From a checkpoint of a small image embedding model: batches of 64, 2.6 epochs.
Rows from block 3 of a small image embedding model, named by matrix and row number. Rows with one number belong to one channel. Each number is 200 + 20 x the weight over its row's rms, rounded and kept within 0 to 999. All counts start at 0.
Before each channel's rows are labels from the 100 images, of 14976, where the channel reaches its highest value: "colour at peak" is the nearest of a few named colours to the mean colour under the peak. Only what is clearly more common there than usual is listed. The data: drawings of small networks of dots and links. In brackets: how many of the 100, against the usual share in percent.
# convs0: expand pointwise conv (model.blocks.3.convs.0.weight, 120x40x1x1), inputs 0-39
# convs1: depthwise 3x3 conv, stride 2 (model.blocks.3.convs.1.weight, 120x1x3x3, trained with AdamW), a 3x3 kernel
# convs2: project pointwise conv (model.blocks.3.convs.2.weight, 64x120x1x1, transposed), outputs 0-63

colour at peak: brown (70 vs 23.7)
convs0.89,227,197,197,201,175,182,205,209,208,194,192,204,201,205,195,175,163,248,225,181,222,199,246,202,194,196,226,185,232,172,181,181,184,158,190,194,188,189,189,204
convs1.89,197,203,216,197,235,211,225,228,177
convs2.89,202,188,237,168,243,200,219,179,216,213,185,176,169,215,189,211,230,202,207,184,199,175,170,190,224,221,186,230,183,184,198,162,178,179,201,188,215,218,221,159,207,174,187,207,216,216,243,206,237,205,195,200,211,206,191,206,197,218,176,233,192,208,191,198

colour at peak: grey (77 vs 31.5)
convs0.33,227,190,206,169,205,212,172,204,206,164,204,226,235,197,184,194,196,194,214,224,171,212,193,191,243,222,229,167,196,197,180,182,231,190,206,222,182,194,203,228
convs1.33,162,180,197,188,186,178,215,209,175
convs2.33,218,171,186,216,196,163,235,199,174,188,179,212,224,221,178,196,177,211,175,195,171,195,179,211,215,178,183,187,194,235,203,200,174,220,206,206,248,179,194,184,222,212,206,201,222,154,192,194,236,217,180,225,203,194,213,208,200,182,187,182,222,222,205,168

colour at peak: grey (82 vs 31.5)
convs0.4,181,181,222,171,191,191,216,177,181,183,192,194,188,239,180,216,212,210,182,203,145,186,224,212,194,221,216,216,229,206,238,194,181,224,205,184,218,183,207,189
convs1.4,193,207,211,171,204,214,159,187,222
convs2.4,226,187,224,196,150,208,193,214,179,218,174,198,181,223,180,232,179,199,191,204,163,203,202,205,214,185,215,180,189,213,240,193,211,247,163,199,228,191,191,215,211,217,172,213,187,183,220,188,177,209,184,212,194,195,167,194,210,203,201,222,241,174,217,199

colour at peak: black (45 vs 13.9)
convs0.39,169,189,202,192,211,180,221,182,196,184,211,209,198,229,185,217,215,159,203,203,176,175,193,182,220,260,196,190,227,235,195,184,207,223,195,179,208,191,226,193
convs1.39,202,194,196,176,171,162,187,180,188
convs2.39,205,217,170,213,191,194,197,233,184,216,223,219,213,207,239,207,239,195,180,192,189,206,181,182,193,201,208,194,173,188,194,195,239,252,211,176,195,218,217,177,192,225,176,193,168,200,193,177,181,193,194,229,171,227,204,179,182,191,204,231,216,212,172,171

colour at peak: pink (38 vs 18)
convs0.6,227,220,178,208,187,174,236,215,186,194,217,197,186,256,242,192,209,199,166,208,185,183,181,184,224,203,196,186,186,182,193,205,197,231,207,224,196,183,180,190
convs1.6,162,224,199,207,200,188,220,179,177
convs2.6,216,215,222,209,178,234,186,209,188,191,190,196,197,238,200,208,188,210,209,170,190,221,192,183,201,209,193,209,217,168,228,192,196,164,199,201,246,220,157,190,189,209,240,225,203,171,213,178,178,212,188,224,209,149,176,201,209,219,191,220,222,202,222,197

colour at peak: black (71 vs 13.9)
convs0.93,204,173,204,193,191,199,181,196,223,174,212,204,222,194,190,176,202,227,208,195,201,218,264,207,204,187,175,206,196,132,189,192,186,179,205,211,213,186,196,205
convs1.93,213,215,226,214,230,214,183,200,230
convs2.93,200,197,214,182,208,181,233,213,208,204,196,206,223,218,183,229,192,209,201,164,203,182,214,210,194,178,177,196,179,176,212,228,223,207,180,205,177,221,218,198,195,211,175,225,205,222,234,229,221,232,236,164,218,199,230,235,226,202,173,226,171,221,202,206

colour at peak: brown (56 vs 23.7)
convs0.103,183,236,240,221,215,205,178,216,163,206,220,184,197,194,163,230,224,217,177,164,178,191,182,194,200,197,178,187,197,201,216,195,192,227,196,185,222,221,194,176
convs1.103,197,190,191,176,194,167,165,189,181
convs2.103,204,218,215,188,236,208,190,206,191,172,178,189,190,224,243,171,174,206,190,199,214,230,186,167,197,238,194,242,189,198,222,210,201,181,206,225,186,162,234,234,213,185,187,195,187,179,219,166,213,181,186,237,177,220,212,202,199,208,213,205,186,199,194,200

colour at peak: pink (38 vs 18)
convs0.73,205,209,193,179,180,197,200,160,212,183,153,221,202,184,196,191,207,175,187,197,194,174,204,195,178,192,228,215,175,151,180,211,181,187,193,183,199,180,177,161
convs1.73,215,210,202,228,225,199,204,231,170
convs2.73,232,201,205,195,197,225,187,235,205,218,220,226,178,215,201,206,229,206,204,164,211,211,206,223,215,162,207,235,202,207,201,180,185,199,150,186,227,183,203,211,169,199,196,188,207,213,251,219,230,200,196,230,167,228,216,196,219,199,196,193,204,182,229,190

colour at peak: brown (59 vs 23.7)
convs0.86,226,256,195,207,191,223,203,203,201,223,179,212,191,182,197,217,226,204,169,211,212,206,208,203,178,180,190,180,235,215,226,194,202,203,181,174,222,195,244,224
convs1.86,214,213,204,217,219,230,198,219,236
convs2.86,207,183,189,169,166,206,212,190,176,221,200,177,219,223,197,229,169,216,210,180,198,201,200,201,203,184,172,226,216,183,218,188,208,246,243,221,207,211,235,160,217,225,222,202,188,202,203,197,197,218,238,174,199,186,225,175,224,191,206,217,218,221,197,181

colour at peak: brown (57 vs 23.7)
convs0.45,200,204,168,194,202,182,219,199,196,225,229,177,193,216,161,195,200,213,200,204,235,208,169,204,216,193,200,206,169,246,194,198,208,215,251,176,205,185,221,181
convs1.45,194,191,194,165,173,164,188,202,204
convs2.45,176,200,158,195,200,209,239,214,208,173,212,193,224,195,237,212,188,196,184,192,196,229,183,187,182,201,203,220,174,205,204,230,225,206,192,194,164,191,252,178,205,207,154,192,156,176,206,179,205,189,189,205,167,202,174,217,213,177,188,196,191,189,192,185

colour at peak: brown (49 vs 23.7); black (42 vs 13.9)
convs0.5,208,217,193,223,165,178,197,182,198,193,193,194,188,195,225,199,218,227,193,172,203,238,217,173,179,182,190,203,210,181,160,192,159,166,225,199,204,207,174,178
convs1.5,195,200,216,222,235,215,217,213,169
convs2.5,193,203,224,201,207,231,191,200,189,217,241,224,140,220,215,213,218,220,223,176,198,199,214,186,223,222,214,208,161,195,200,169,183,211,181,194,190,217,203,183,165,231,198,205,202,217,231,224,191,207,211,175,173,215,162,174,193,190,197,201,211,226,209,210

colour at peak: grey (80 vs 31.5)
convs0.56,191,200,198,178,195,208,213,183,200,171,158,202,189,194,216,226,208,165,156,215,239,204,184,187,213,213,253,178,201,209,200,192,204,190,186,183,197,212,226,224
convs1.56,224,159,204,190,189,212,171,203,209
convs2.56,196,173,202,156,192,207,212,190,207,205,189,193,200,200,211,212,243,194,195,194,223,235,195,188,222,223,202,203,177,165,192,214,198,194,151,176,196,172,202,192,195,199,233,218,207,234,203,216,179,220,226,183,226,188,187,197,202,171,237,225,244,180,185,201

colour at peak: black (90 vs 13.9)
convs0.106,184,249,191,185,227,204,219,192,170,202,200,199,213,180,165,197,213,190,213,208,191,169,168,179,188,196,161,232,203,205,206,199,218,185,174,164,184,188,222,197
convs1.106,187,172,172,173,192,178,198,177,192
convs2.106,204,219,204,182,201,219,212,210,212,176,204,195,213,221,206,199,200,165,191,203,191,220,162,159,222,201,184,233,214,184,173,199,179,210,182,179,210,156,223,226,197,216,185,215,193,191,190,209,220,199,196,221,168,217,175,208,191,232,242,215,162,225,228,177